python train.py --dataset="rendered dice on a table" --translate=0.12 --norm_position="res_post" --mlp_ratio=6 --widths=[64, 128, 256] --muon_scale="match_rms_adamw" --batch_size=128 --adamw_weight_decay_other_params=0
Rows from block 6 of a small image classifier, named by matrix and row number. Rows with one number belong to one neuron. Each number is 200 + 40 x the weight over its row's rms, rounded and kept within 0 to 999. All counts start at 0.
After each neuron's rows are labels from the 100 images, of 14976, where the neuron reaches its highest value: "responds to" is what is common among them. Only what is clearly more common there than usual is listed. The data: rendered dice on a table. In brackets: how many of the 100, against the usual share in percent.
# fc1: MLP up (model.blocks.6.mlp.fc1.weight, 768x128), inputs 64-127
# fc2: MLP down (model.blocks.6.mlp.fc2.weight, 128x768, transposed), outputs 64-127

fc1.703,172,153,170,200,200,206,200,200,200,200,200,200,268,162,200,222,103,139,151,164,200,200,111,200,200,215,261,200,200,217,122,209,291,233,310,301,200,200,146,289,194,170,200,200,200,234,200,265,200,232,200,175,81,200,200,136,111,258,272,200,188,200,229,200
fc2.703,245,211,90,200,174,200,126,200,204,169,247,200,200,239,137,200,200,200,200,186,294,200,200,200,200,200,195,200,245,129,261,200,200,200,252,200,200,200,200,165,200,200,200,200,200,80,200,200,200,200,229,215,295,200,200,231,200,172,143,233,248,192,66,218
responds to: four on top (99 vs 30.2); dice: three (70 vs 33.6)

fc1.306,181,200,306,122,200,223,200,200,200,200,200,200,134,200,200,200,200,236,200,200,200,105,200,229,159,200,220,200,348,200,200,200,200,206,293,200,200,170,299,200,200,167,259,151,200,158,200,200,221,192,200,200,247,176,200,200,200,154,91,268,248,200,200,200
fc2.306,200,200,154,302,240,200,196,200,200,146,200,200,288,200,222,200,238,237,161,264,200,231,195,200,287,200,200,200,96,206,322,296,267,170,159,200,243,200,103,134,200,200,200,264,200,200,124,220,200,264,200,200,223,272,200,173,134,251,200,222,200,200,258,175
responds to: six on top (77 vs 29.6); total: 6 (28 vs 11.8)

fc1.308,200,200,200,3,200,200,200,200,249,200,266,200,200,200,200,200,200,200,207,200,197,124,200,188,200,200,305,200,127,200,200,200,200,278,200,121,185,200,200,220,200,200,284,165,152,200,200,224,200,200,200,283,200,216,200,183,200,235,200,284,200,200,179,200
fc2.308,200,200,238,320,200,139,181,176,200,161,200,200,200,200,200,200,195,131,154,228,200,294,200,90,200,231,143,200,305,200,200,91,200,200,210,338,221,152,200,200,156,165,88,298,200,157,200,200,200,200,200,60,200,200,200,200,200,200,208,200,200,169,245,200
responds to: total: 2 (28 vs 6.3); total: 3 (26 vs 7.5)

fc1.359,220,200,268,200,200,200,136,215,200,200,158,301,163,151,140,152,200,200,99,185,163,231,145,171,200,277,263,200,198,225,184,218,200,200,200,200,274,269,200,135,255,83,221,187,200,200,200,234,200,212,131,169,141,183,200,200,200,217,200,249,216,190,178,152
fc2.359,197,200,124,200,248,200,200,200,200,171,226,200,218,141,200,111,234,200,239,227,200,235,200,145,218,200,200,200,170,170,200,200,200,200,221,241,200,200,161,200,169,198,200,324,219,100,200,200,147,165,154,200,200,256,165,200,200,276,200,200,200,200,200,161
responds to: five on top (100 vs 29.7); total: 5 (28 vs 9.7)

fc1.133,200,200,152,200,200,200,160,133,209,242,134,254,137,283,200,192,200,200,192,200,241,82,202,200,200,127,247,123,229,178,203,160,165,200,200,219,246,285,135,200,214,145,200,254,267,200,231,125,112,207,200,284,242,282,200,133,200,196,176,248,200,273,200,200
fc2.133,103,200,355,243,225,244,213,200,200,200,250,248,222,200,200,200,200,255,162,157,111,239,136,200,196,200,187,268,200,255,198,200,145,203,200,200,142,171,200,105,200,200,313,183,177,200,200,186,147,234,200,163,200,200,200,260,200,200,200,200,200,200,158,200
responds to: one on top (74 vs 30.1); dice: three (67 vs 33.6); five on top (61 vs 29.7)

fc1.5,200,182,200,227,200,200,200,172,200,200,200,256,200,200,132,200,200,191,202,200,200,200,200,160,137,200,200,127,200,200,200,200,239,266,289,200,200,200,142,200,200,127,265,200,300,193,139,200,200,200,259,200,200,187,246,230,236,277,200,200,178,200,277,200
fc2.5,215,260,200,200,200,271,272,200,279,200,211,232,200,196,200,180,200,150,251,200,200,122,200,184,200,156,200,278,200,200,200,200,254,239,118,123,200,200,147,200,200,200,83,200,107,200,233,200,200,156,136,200,200,200,200,200,200,110,200,200,200,182,200,126
responds to: three on top (70 vs 29.4)

fc1.448,188,200,200,93,200,219,148,200,200,200,200,200,138,200,200,200,200,232,141,215,200,201,200,294,213,200,190,200,127,263,200,249,200,258,200,282,259,236,200,179,200,157,200,200,244,236,200,200,130,361,247,200,200,200,200,196,186,200,158,200,200,200,200,267
fc2.448,200,262,200,200,200,200,244,200,200,230,149,117,227,200,200,160,222,200,200,93,200,200,200,160,200,200,281,184,252,181,200,134,200,200,200,224,200,200,244,200,200,200,200,200,147,200,200,200,251,103,200,200,255,255,200,200,200,200,220,113,123,129,200,200
responds to: two on top (72 vs 29.8)

fc1.285,157,200,200,200,200,261,200,182,200,200,200,250,148,200,200,200,97,235,200,200,200,222,252,200,175,200,200,135,200,165,166,200,200,200,107,149,311,236,231,114,200,200,200,200,200,200,200,200,200,285,165,200,234,265,193,200,277,200,158,200,200,306,227,150
fc2.285,200,246,200,200,200,200,200,289,156,200,266,245,235,244,200,200,200,200,258,207,187,198,167,200,200,217,200,236,200,200,227,189,111,200,200,200,200,200,200,239,200,248,200,106,241,155,327,200,221,200,200,200,200,200,258,212,163,159,264,179,190,75,228,200
responds to: three on top (100 vs 29.4)

fc1.376,200,222,200,244,200,200,200,200,189,272,157,106,287,167,200,246,200,200,200,200,255,200,98,200,200,200,200,200,200,200,200,200,200,251,255,200,200,200,200,249,260,150,200,165,200,200,173,250,200,200,268,200,109,200,164,203,200,200,200,142,200,200,200,152
fc2.376,274,134,161,162,200,165,200,200,101,200,264,200,200,200,200,200,146,200,200,216,200,200,220,160,200,200,200,139,200,200,200,206,237,102,127,125,200,147,200,200,200,200,200,200,200,200,291,150,200,249,200,200,200,158,272,259,177,275,127,200,200,247,200,200
responds to: four on top (76 vs 30.2)

fc1.42,211,200,257,174,200,200,207,200,275,200,155,209,244,165,166,200,151,271,259,149,200,200,296,200,200,175,200,87,220,143,150,200,158,250,200,200,200,249,171,200,200,200,184,150,200,321,200,186,266,225,129,200,200,94,200,200,200,200,179,209,242,200,200,269
fc2.42,200,158,173,156,179,200,107,200,200,200,239,272,137,200,200,200,200,91,141,200,217,200,249,200,186,236,193,200,200,288,200,200,200,200,200,200,200,234,200,200,200,163,106,200,251,243,200,231,200,244,191,200,200,200,106,200,260,200,119,297,263,161,200,217
responds to: five on top (64 vs 29.7); total: 5 (26 vs 9.7)

fc1.531,275,200,177,190,216,241,189,168,123,200,163,200,219,147,200,236,148,95,239,207,204,108,200,210,200,193,200,200,280,148,181,303,236,200,281,306,200,213,206,219,193,200,232,200,200,200,200,200,188,306,225,173,125,175,192,276,204,200,197,265,155,200,162,200
fc2.531,258,200,200,200,200,204,114,200,219,200,223,200,180,106,159,198,228,200,260,200,265,200,129,200,163,237,143,200,193,174,204,174,157,200,265,200,200,218,200,110,198,200,200,162,245,200,243,237,152,154,236,331,281,349,200,200,162,165,229,231,200,152,258,200
responds to: four on top (100 vs 30.2)

fc1.220,99,213,200,136,242,200,283,156,223,200,200,200,200,200,200,200,200,262,200,200,223,317,235,200,254,200,200,200,123,232,227,100,200,200,117,200,200,195,195,200,200,227,235,208,200,200,200,193,253,98,235,231,200,200,284,136,185,209,200,200,242,237,171,144
fc2.220,200,193,181,278,200,200,131,200,155,200,109,232,153,215,200,200,159,200,181,268,179,173,182,200,200,200,200,121,236,164,237,200,176,228,304,200,198,190,237,215,200,200,192,268,206,90,200,275,200,303,162,227,249,235,192,149,190,125,123,200,200,200,210,241
responds to: dice: one (81 vs 33); two on top (79 vs 29.8); total: 2 (64 vs 6.3)

fc1.455,200,176,208,166,217,192,200,200,170,200,246,200,208,200,192,184,261,200,200,200,298,199,226,136,200,294,200,219,200,200,217,200,242,153,200,171,260,200,133,200,200,200,165,130,200,200,200,200,200,161,200,251,200,200,280,301,200,142,200,200,188,261,200,166
fc2.455,200,257,200,177,200,200,221,175,176,200,200,200,200,200,250,185,152,200,200,200,116,151,200,200,192,200,180,274,222,200,274,164,200,301,248,160,141,200,234,200,170,200,200,200,200,200,235,200,200,238,200,200,200,150,161,200,200,291,200,244,289,171,200,244
responds to: dice: one (76 vs 33); total: 5 (39 vs 9.7); total: 3 (35 vs 7.5)

fc1.244,200,200,205,81,200,200,200,200,200,200,212,200,200,200,177,146,230,200,124,200,200,210,232,223,200,207,280,127,197,224,200,200,236,304,200,200,200,206,157,200,200,260,269,200,200,200,115,278,200,200,200,200,200,200,230,200,200,216,166,200,158,224,200,200
fc2.244,176,279,200,290,172,200,199,200,200,200,141,144,283,237,162,167,200,158,221,200,279,234,200,168,171,244,146,231,262,209,200,200,184,200,215,210,230,200,200,220,257,148,126,200,200,183,294,200,200,144,147,138,200,274,200,172,200,145,266,144,200,119,200,200
responds to: four on top (68 vs 30.2); dice: one (65 vs 33); total: 4 (43 vs 9.4)

fc1.392,141,240,163,200,136,200,200,200,238,200,200,200,200,208,186,259,200,200,192,271,275,95,200,200,200,253,333,241,200,200,116,143,200,133,200,156,200,130,200,200,264,162,170,170,200,200,200,180,200,152,276,200,200,200,228,200,161,273,117,190,200,200,200,200
fc2.392,200,179,214,275,200,200,200,277,200,111,289,165,200,200,159,200,200,262,200,200,200,332,200,132,200,200,200,200,200,161,178,258,200,200,200,200,173,271,176,200,200,173,200,200,185,257,200,200,200,200,200,200,246,200,258,200,247,132,200,125,130,200,216,200
responds to: dice: three (86 vs 33.6); six on top (61 vs 29.6)

fc1.615,200,159,219,193,200,200,172,234,268,173,212,165,228,200,200,178,156,200,245,130,200,263,200,200,200,181,178,171,244,218,256,200,237,230,117,177,248,185,235,205,200,256,167,200,200,189,233,200,234,265,200,179,33,200,223,166,187,200,200,305,200,200,200,258
fc2.615,200,200,200,257,200,214,200,216,200,272,246,249,136,139,130,134,263,200,200,200,229,200,200,245,200,243,257,200,200,235,170,294,200,172,226,298,160,176,171,145,200,224,200,142,239,239,259,200,158,210,200,250,244,296,163,268,193,189,200,245,237,184,227,200
responds to: total: 2 (26 vs 6.3)

fc1.134,229,238,259,128,154,200,200,200,200,103,131,235,238,200,82,182,200,230,99,228,200,200,251,167,200,200,200,226,200,200,200,200,231,200,190,200,200,211,134,200,201,200,188,200,267,236,200,176,99,181,116,200,200,200,120,230,200,242,200,236,239,197,200,133
fc2.134,91,245,242,200,271,200,116,200,200,200,200,286,200,200,224,151,218,165,200,130,200,200,219,157,208,200,122,155,200,233,275,200,200,200,192,200,200,269,107,242,210,143,200,302,200,200,187,236,200,155,158,163,200,219,200,160,200,235,221,278,120,200,251,200
responds to: five on top (100 vs 29.7); total: 5 (48 vs 9.7)

fc1.279,224,130,265,170,200,200,229,200,112,173,200,191,200,184,116,174,200,200,200,208,185,227,200,235,130,122,200,200,200,233,159,125,200,200,200,302,158,230,200,254,200,200,200,200,162,156,166,200,255,180,200,157,200,200,200,200,200,118,218,175,200,200,236,204
fc2.279,200,200,157,257,200,258,224,311,200,149,153,269,200,200,239,290,121,139,240,118,200,135,131,167,200,297,200,226,200,200,258,276,227,236,125,163,200,179,174,200,200,200,231,150,200,245,200,200,200,200,200,193,200,250,140,200,200,255,200,265,200,174,200,200
responds to: total: 4 (26 vs 9.4)

fc1.72,231,200,226,135,200,200,200,285,200,178,200,200,200,107,246,200,161,200,200,200,237,200,266,200,170,120,151,200,200,131,283,200,200,119,149,200,200,200,296,200,200,200,200,179,160,200,144,200,200,200,200,200,200,200,217,127,238,122,124,143,200,99,200,200
fc2.72,200,127,200,200,200,200,200,167,200,200,200,223,136,200,137,200,200,239,180,200,104,200,153,200,200,173,271,200,271,200,179,200,200,235,200,200,266,200,154,200,200,250,200,200,239,200,200,200,144,200,141,200,91,206,200,304,125,152,200,200,224,200,200,166
responds to: three on top (100 vs 29.4)

fc1.307,232,246,200,218,142,200,268,255,200,276,214,181,150,105,200,200,200,200,170,200,200,200,200,226,201,282,200,200,243,200,200,200,244,183,159,164,171,278,200,200,264,163,200,166,200,200,200,238,200,200,200,200,200,158,200,200,245,200,200,200,200,284,200,200
fc2.307,217,200,200,151,200,200,175,200,200,238,200,200,200,244,200,239,318,276,200,246,154,154,200,250,294,143,200,200,135,115,115,190,142,200,332,200,239,119,244,200,200,200,135,279,237,200,200,184,200,241,200,200,212,200,200,200,200,200,244,200,206,94,245,209
responds to: six on top (100 vs 29.6)

fc1.419,200,230,200,254,200,200,200,140,255,200,213,89,200,172,200,165,200,200,200,273,200,200,189,200,196,126,200,200,200,108,200,245,200,200,200,181,156,200,200,247,135,149,200,200,200,174,200,200,200,223,202,145,200,200,292,200,105,153,200,200,285,134,200,200
fc2.419,200,200,146,200,250,200,200,200,200,200,200,200,200,256,200,200,200,200,200,120,200,200,200,200,200,200,200,200,90,200,200,200,200,220,288,236,200,227,200,239,91,268,200,200,200,200,276,200,200,200,200,200,240,274,101,200,200,230,167,200,156,200,200,237
responds to: three on top (100 vs 29.4); total: 3 (27 vs 7.5)

fc1.212,253,200,200,243,200,200,200,200,182,279,200,272,248,200,200,200,183,200,200,166,200,154,200,110,242,267,200,278,200,200,284,128,287,200,200,200,236,200,200,200,114,187,137,188,200,200,200,200,200,272,200,200,200,286,200,292,200,200,200,158,200,200,200,200
fc2.212,84,200,243,143,143,200,200,98,200,71,200,200,200,200,200,200,236,200,200,200,200,211,304,200,146,200,200,200,200,200,200,262,200,200,200,200,92,200,264,200,200,200,251,200,200,241,200,200,178,100,200,255,200,200,234,200,200,200,277,200,200,127,225,200
responds to: total: 4 (25 vs 9.4)

fc1.422,200,259,200,200,242,200,200,212,200,196,166,200,200,200,200,246,91,200,200,100,200,225,200,200,200,169,200,272,286,200,250,255,210,200,200,200,200,200,200,161,168,200,135,200,200,165,200,241,200,200,278,226,159,135,200,226,200,294,200,196,200,200,136,200
fc2.422,238,99,200,170,200,200,200,200,200,237,200,200,200,85,166,190,179,173,216,302,200,116,200,200,252,200,226,200,163,233,145,200,200,238,281,200,200,200,200,200,200,172,200,259,162,208,225,214,253,219,273,241,200,200,280,227,268,200,157,200,200,252,200,200
responds to: four on top (78 vs 30.2)

fc1.30,200,200,200,281,193,200,200,200,200,200,200,200,200,258,162,130,200,200,265,200,227,200,277,200,200,261,141,191,244,200,238,112,205,200,210,200,200,164,97,221,200,200,200,245,172,200,293,200,261,120,200,200,200,200,200,200,285,136,145,185,200,200,200,262
fc2.30,200,200,200,200,200,200,155,170,200,200,159,207,200,200,194,243,200,229,128,296,168,246,200,120,200,200,200,200,200,200,117,319,250,200,200,200,200,146,242,177,200,200,241,138,107,156,158,200,200,282,200,221,200,200,200,200,200,200,200,200,200,200,238,170
responds to: four on top (81 vs 30.2); dice: one (76 vs 33); total: 4 (63 vs 9.4)

fc1.764,200,200,107,200,200,171,200,200,200,177,200,255,160,261,200,200,200,228,156,280,276,139,200,200,200,276,200,200,200,200,200,164,284,200,200,150,132,230,200,157,237,200,200,200,278,200,200,103,200,259,296,139,200,200,200,200,239,147,200,200,130,155,237,200
fc2.764,200,200,252,200,109,200,200,200,200,295,200,119,128,146,238,138,200,200,154,154,200,200,200,295,126,200,200,200,200,305,150,222,200,200,162,160,267,200,200,200,200,98,200,200,200,234,200,315,200,131,118,200,200,200,200,142,84,200,200,200,244,200,133,200
responds to: one on top (99 vs 30.1)

fc1.101,200,200,193,200,200,249,200,206,130,180,200,139,243,200,131,180,169,174,219,128,102,215,200,258,200,162,230,200,174,130,192,229,224,291,200,233,200,200,143,102,177,200,200,235,200,200,260,200,228,178,220,200,180,158,158,200,216,317,248,200,136,262,200,175
fc2.101,257,227,140,200,184,227,131,200,222,200,159,254,237,200,200,249,200,200,115,200,200,200,242,200,200,200,125,200,200,230,200,181,200,200,289,200,203,302,200,291,196,200,200,200,200,200,141,200,205,200,200,203,200,136,200,274,200,267,190,200,200,200,200,135
responds to: five on top (100 vs 29.7)

fc1.100,309,200,191,152,146,200,200,224,242,200,168,147,248,200,159,305,176,209,215,200,189,200,200,200,200,116,200,141,200,200,159,217,200,255,162,186,319,223,200,200,208,200,178,221,256,200,200,200,200,221,156,297,153,200,226,112,250,145,200,229,200,201,248,142
fc2.100,224,156,307,200,236,157,166,217,208,200,237,200,200,200,200,114,200,196,157,220,200,324,158,200,168,200,144,200,163,200,200,200,200,183,200,200,200,223,200,246,193,200,200,134,200,200,200,200,251,142,208,150,200,200,133,220,229,200,151,200,200,200,110,271
responds to: four on top (65 vs 30.2)

fc1.93,200,111,197,200,308,267,200,153,121,200,147,193,118,257,135,200,200,193,166,215,278,156,200,200,186,200,200,200,200,200,171,200,200,136,205,277,200,200,154,171,197,200,206,239,200,186,166,200,200,192,242,206,275,295,286,286,274,238,189,190,291,200,218,200
fc2.93,200,320,163,200,238,223,159,166,200,200,231,255,117,200,200,200,200,200,200,200,200,142,222,200,163,215,202,200,200,200,200,200,230,164,233,200,129,200,189,218,244,200,254,200,200,272,188,209,200,200,90,274,200,200,94,200,200,200,241,200,196,200,200,200
responds to: one on top (100 vs 30.1); total: 1 (27 vs 5.5)

fc1.361,241,200,247,153,142,193,255,251,180,311,124,200,255,155,200,200,200,178,200,179,146,148,200,188,200,200,200,200,288,200,132,206,114,200,162,200,200,270,153,181,200,160,200,155,200,200,200,200,183,200,161,200,200,249,200,200,200,200,49,200,134,247,200,200
fc2.361,241,200,200,200,200,200,152,200,200,200,248,205,200,200,130,200,173,200,115,193,242,293,261,200,223,200,154,261,200,200,200,186,200,200,200,200,200,200,200,106,279,200,244,200,200,200,200,200,200,308,303,200,200,129,200,200,286,200,228,200,200,263,200,200
responds to: five on top (99 vs 29.7)

fc1.485,114,200,131,200,200,178,124,156,177,222,200,233,200,200,200,200,116,178,200,121,200,200,249,195,200,191,135,159,245,200,270,92,129,200,200,155,200,155,200,200,162,200,242,102,184,200,200,200,200,228,178,200,136,200,200,200,140,254,193,200,219,200,177,204
fc2.485,249,200,200,221,200,242,200,167,200,151,97,200,259,200,200,200,258,200,200,280,269,248,200,200,200,273,200,200,174,252,200,277,253,243,252,191,143,200,200,200,209,200,139,200,264,200,185,200,200,200,200,200,281,305,230,221,272,112,254,162,115,200,200,167
responds to: dice: one (91 vs 33); two on top (64 vs 29.8); total: 2 (56 vs 6.3)

fc1.338,200,191,191,322,254,164,200,200,200,200,200,200,161,181,143,270,238,205,200,200,158,167,200,200,200,217,99,179,278,164,200,200,272,125,200,200,200,226,200,142,200,121,200,200,200,156,200,200,149,220,200,221,203,203,172,200,200,211,200,270,111,200,171,200
fc2.338,239,184,200,115,179,170,128,200,200,225,200,213,186,267,200,126,148,200,200,200,200,135,200,200,200,200,307,200,200,200,200,210,153,200,145,200,200,192,200,200,163,200,106,229,151,200,142,200,116,200,160,167,132,240,297,316,200,200,200,110,200,140,281,200
responds to: six on top (98 vs 29.6)

fc1.424,200,200,200,200,286,200,182,234,100,200,162,218,200,200,200,200,200,155,249,277,118,200,285,200,200,200,278,200,222,200,200,200,176,200,183,200,93,126,200,248,200,200,200,200,178,231,200,141,259,159,175,163,148,209,200,220,200,200,200,200,200,200,200,200
fc2.424,230,200,200,200,165,93,200,200,200,240,200,163,200,200,220,145,127,278,200,200,248,200,128,186,140,200,321,223,200,212,200,200,200,200,183,235,245,184,200,200,128,176,157,200,238,266,200,200,176,247,220,298,230,200,200,161,135,126,241,165,200,200,200,133
responds to: dice: three (74 vs 33.6)

fc1.196,200,200,174,165,200,272,230,193,119,200,200,237,253,200,200,200,200,108,162,218,173,151,124,240,229,271,200,200,200,135,200,252,257,200,200,120,200,200,200,135,208,200,272,265,200,200,200,200,200,119,200,182,255,200,200,148,239,249,200,158,262,200,92,140
fc2.196,200,320,97,200,200,360,135,170,200,200,238,244,203,200,200,200,246,200,129,147,200,272,200,200,226,99,148,200,253,200,148,215,200,233,200,200,134,200,144,160,232,200,276,175,200,200,200,200,200,200,200,200,200,200,200,200,200,200,200,286,200,218,193,200
responds to: five on top (100 vs 29.7)

fc1.34,246,153,200,200,183,121,226,135,200,188,149,200,137,200,143,200,200,235,127,200,200,167,214,200,200,200,126,166,179,200,200,181,200,151,200,200,200,275,216,141,260,179,229,154,175,200,200,200,200,235,255,255,280,200,235,200,200,193,129,200,154,200,149,200
fc2.34,200,200,200,200,177,156,235,200,200,257,236,296,200,238,264,200,200,134,231,189,221,200,200,200,200,144,279,267,259,189,135,179,200,256,180,200,138,200,200,272,143,183,200,279,148,200,205,247,200,200,186,200,136,200,257,232,270,262,249,200,184,128,259,238
responds to: six on top (67 vs 29.6)

fc1.662,200,137,188,184,200,200,177,226,200,144,272,200,186,200,200,200,114,200,229,127,196,196,160,234,200,200,200,200,200,200,184,124,200,200,200,200,247,165,200,258,200,271,176,200,200,200,133,232,247,200,241,200,200,200,200,169,200,186,128,200,233,200,200,200
fc2.662,200,254,200,200,173,179,200,167,169,200,200,200,200,144,217,125,271,200,200,299,250,200,200,200,200,200,200,155,176,244,199,235,179,200,215,200,175,250,200,200,200,200,280,260,200,200,291,199,200,280,124,200,200,158,255,200,200,200,250,170,220,248,262,246
responds to: dice: one (85 vs 33); total: 2 (26 vs 6.3)

fc1.558,200,200,200,200,200,227,219,260,156,200,200,200,246,111,200,200,200,200,199,200,259,200,200,124,200,200,178,200,249,191,249,244,200,200,200,200,136,200,142,200,155,176,273,240,200,91,200,261,106,200,200,155,200,200,200,200,200,200,200,232,278,200,308,267
fc2.558,200,210,220,200,172,200,200,134,200,200,200,246,200,309,200,200,177,167,234,200,200,173,178,200,200,245,250,281,227,225,200,153,200,244,167,98,153,200,200,200,220,137,152,200,200,238,200,242,241,200,223,200,200,286,200,286,187,200,200,181,142,248,122,147
responds to: one on top (70 vs 30.1)

fc1.86,200,262,178,200,280,336,200,200,264,266,200,200,263,151,200,200,209,200,200,191,144,328,246,200,200,200,228,130,99,200,235,200,200,200,200,200,200,170,182,297,200,173,200,220,200,152,176,200,239,151,200,200,199,200,200,205,101,200,200,275,200,200,194,200
fc2.86,200,200,200,177,152,142,200,200,200,200,136,254,106,234,200,200,200,200,178,281,295,165,183,200,200,272,200,200,200,237,213,177,200,200,200,200,272,200,200,78,176,200,242,200,187,200,278,200,200,212,200,221,228,254,200,119,200,176,200,131,200,193,234,176
responds to: dice: one (66 vs 33); one on top (64 vs 30.1); total: 1 (37 vs 5.5)

fc1.681,200,200,138,200,200,200,200,149,190,210,218,200,200,200,171,168,129,200,200,200,198,329,283,200,200,169,172,200,247,261,216,194,286,166,184,228,156,141,200,200,200,146,127,242,200,200,200,200,200,200,200,200,200,102,199,235,200,272,177,213,239,211,232,162
fc2.681,200,200,200,200,200,200,200,267,200,209,307,200,151,253,239,246,200,200,138,98,182,200,200,277,200,200,147,177,158,84,200,200,200,333,261,200,209,200,224,200,169,200,238,200,254,236,78,186,159,200,200,200,200,167,200,189,200,311,263,194,298,244,139,104
responds to: two on top (91 vs 29.8)

fc1.612,200,200,200,100,200,141,200,200,285,131,151,200,103,211,217,170,200,200,200,200,263,200,145,200,264,200,74,200,200,200,200,234,200,200,200,304,200,200,243,200,200,200,200,200,200,200,200,138,200,200,320,126,224,227,255,295,200,214,134,200,200,200,99,140
fc2.612,200,200,156,280,247,200,200,241,200,200,261,150,200,130,153,200,200,200,200,200,200,200,237,200,200,137,277,200,200,283,200,200,180,109,200,200,200,253,200,159,200,200,200,200,248,200,200,214,200,254,200,200,200,116,152,154,200,200,200,170,168,152,258,200
responds to: two on top (99 vs 29.8); total: 2 (37 vs 6.3)

fc1.546,200,200,151,200,200,174,200,200,200,200,200,296,259,243,200,200,125,200,61,200,200,200,200,200,200,200,216,134,283,200,200,145,124,200,200,200,200,200,200,200,200,177,200,306,200,269,200,200,200,200,200,135,200,200,200,200,160,285,200,305,243,200,200,200
fc2.546,200,298,200,200,200,200,200,200,200,277,200,200,200,200,267,134,257,266,237,141,200,188,200,200,134,177,259,311,165,200,200,200,200,200,200,217,200,266,200,289,200,200,200,149,234,281,256,200,200,200,200,200,200,209,200,234,200,158,200,200,200,200,200,297
responds to: six on top (96 vs 29.6)

fc1.533,138,200,200,254,278,192,200,200,187,248,200,200,200,186,200,200,169,217,200,200,176,200,200,238,200,200,246,86,200,143,200,200,200,267,198,161,200,155,200,180,230,315,222,156,200,306,200,200,200,251,200,138,144,254,200,247,242,200,200,209,165,200,200,119
fc2.533,200,200,200,170,200,200,200,200,312,132,200,254,200,200,224,200,200,200,200,272,279,265,174,210,200,200,147,200,200,246,239,200,175,99,200,243,259,271,200,200,166,200,130,200,162,128,200,200,202,200,200,302,267,224,200,109,128,200,142,155,227,200,200,200
responds to: dice: two (64 vs 33.4)

fc1.163,309,168,200,200,200,200,213,155,140,200,98,219,166,200,213,165,200,200,80,224,200,200,200,200,200,197,200,61,200,200,200,200,200,200,234,147,200,295,200,229,200,195,200,226,234,200,148,200,132,200,118,132,200,246,200,200,200,295,183,200,200,221,139,200
fc2.163,133,249,200,200,200,200,200,200,270,200,270,170,245,200,200,220,200,177,298,89,200,200,190,200,200,215,200,312,253,200,200,200,159,172,126,184,127,178,187,115,162,136,266,267,200,200,200,139,244,200,243,257,200,213,140,166,232,200,200,285,205,200,235,236
responds to: five on top (100 vs 29.7)

fc1.96,200,200,141,200,227,200,224,200,200,359,141,200,200,200,200,200,266,200,200,200,200,266,272,148,200,136,200,174,164,200,206,200,200,200,285,273,224,154,200,200,271,190,200,128,178,255,176,264,143,200,200,200,162,288,249,200,200,264,146,252,227,200,296,200
fc2.96,200,200,208,114,200,217,200,200,199,82,200,190,220,200,200,200,255,200,200,170,200,163,200,200,200,200,200,248,282,200,200,200,105,138,200,200,267,308,200,200,200,209,200,200,200,200,200,200,200,200,200,200,175,200,200,200,200,200,200,315,200,200,200,200
responds to: one on top (98 vs 30.1)

fc1.408,252,200,200,200,200,289,200,187,200,200,241,200,200,200,200,200,200,200,239,154,200,200,200,200,200,200,200,247,224,183,200,243,200,200,200,200,200,269,64,200,200,264,200,138,200,317,200,200,267,200,200,200,221,200,200,151,200,200,200,228,200,200,200,200
fc2.408,200,200,287,200,200,200,200,212,200,144,200,200,231,200,200,294,144,134,132,200,180,170,227,200,200,200,200,175,138,200,257,238,216,200,200,200,200,154,200,200,226,166,200,252,237,200,200,200,200,220,200,112,200,176,200,188,260,200,200,200,138,200,200,256
responds to: three on top (89 vs 29.4); dice: three (70 vs 33.6)

fc1.730,200,122,200,257,162,200,200,231,200,256,200,200,200,200,200,300,200,145,200,229,164,200,200,200,181,205,200,200,200,200,200,200,200,200,200,212,166,264,170,235,162,122,113,200,197,198,115,287,200,200,200,150,192,200,265,190,311,200,126,269,288,200,156,200
fc2.730,200,181,200,175,200,156,261,200,200,200,160,200,200,223,200,200,239,253,115,200,164,200,220,200,163,200,200,203,200,200,171,200,200,200,260,200,200,200,288,130,200,287,200,200,162,200,278,157,200,233,238,200,200,200,168,219,176,200,200,200,200,200,232,272
responds to: two on top (94 vs 29.8)

fc1.555,200,269,200,200,200,106,125,265,248,200,200,312,200,200,200,200,200,200,118,186,200,200,200,240,200,200,200,160,200,200,291,149,143,200,200,200,200,200,200,200,200,200,200,200,162,200,200,200,156,152,326,134,200,200,200,200,252,200,159,200,86,200,247,200
fc2.555,274,104,200,200,200,282,200,165,160,259,142,200,200,121,200,231,200,260,200,155,200,207,200,156,200,238,223,200,282,200,157,289,200,200,200,161,200,200,200,173,145,200,200,200,200,270,200,200,270,200,200,200,200,200,200,200,196,200,200,184,240,200,200,200
responds to: two on top (72 vs 29.8); total: 2 (27 vs 6.3)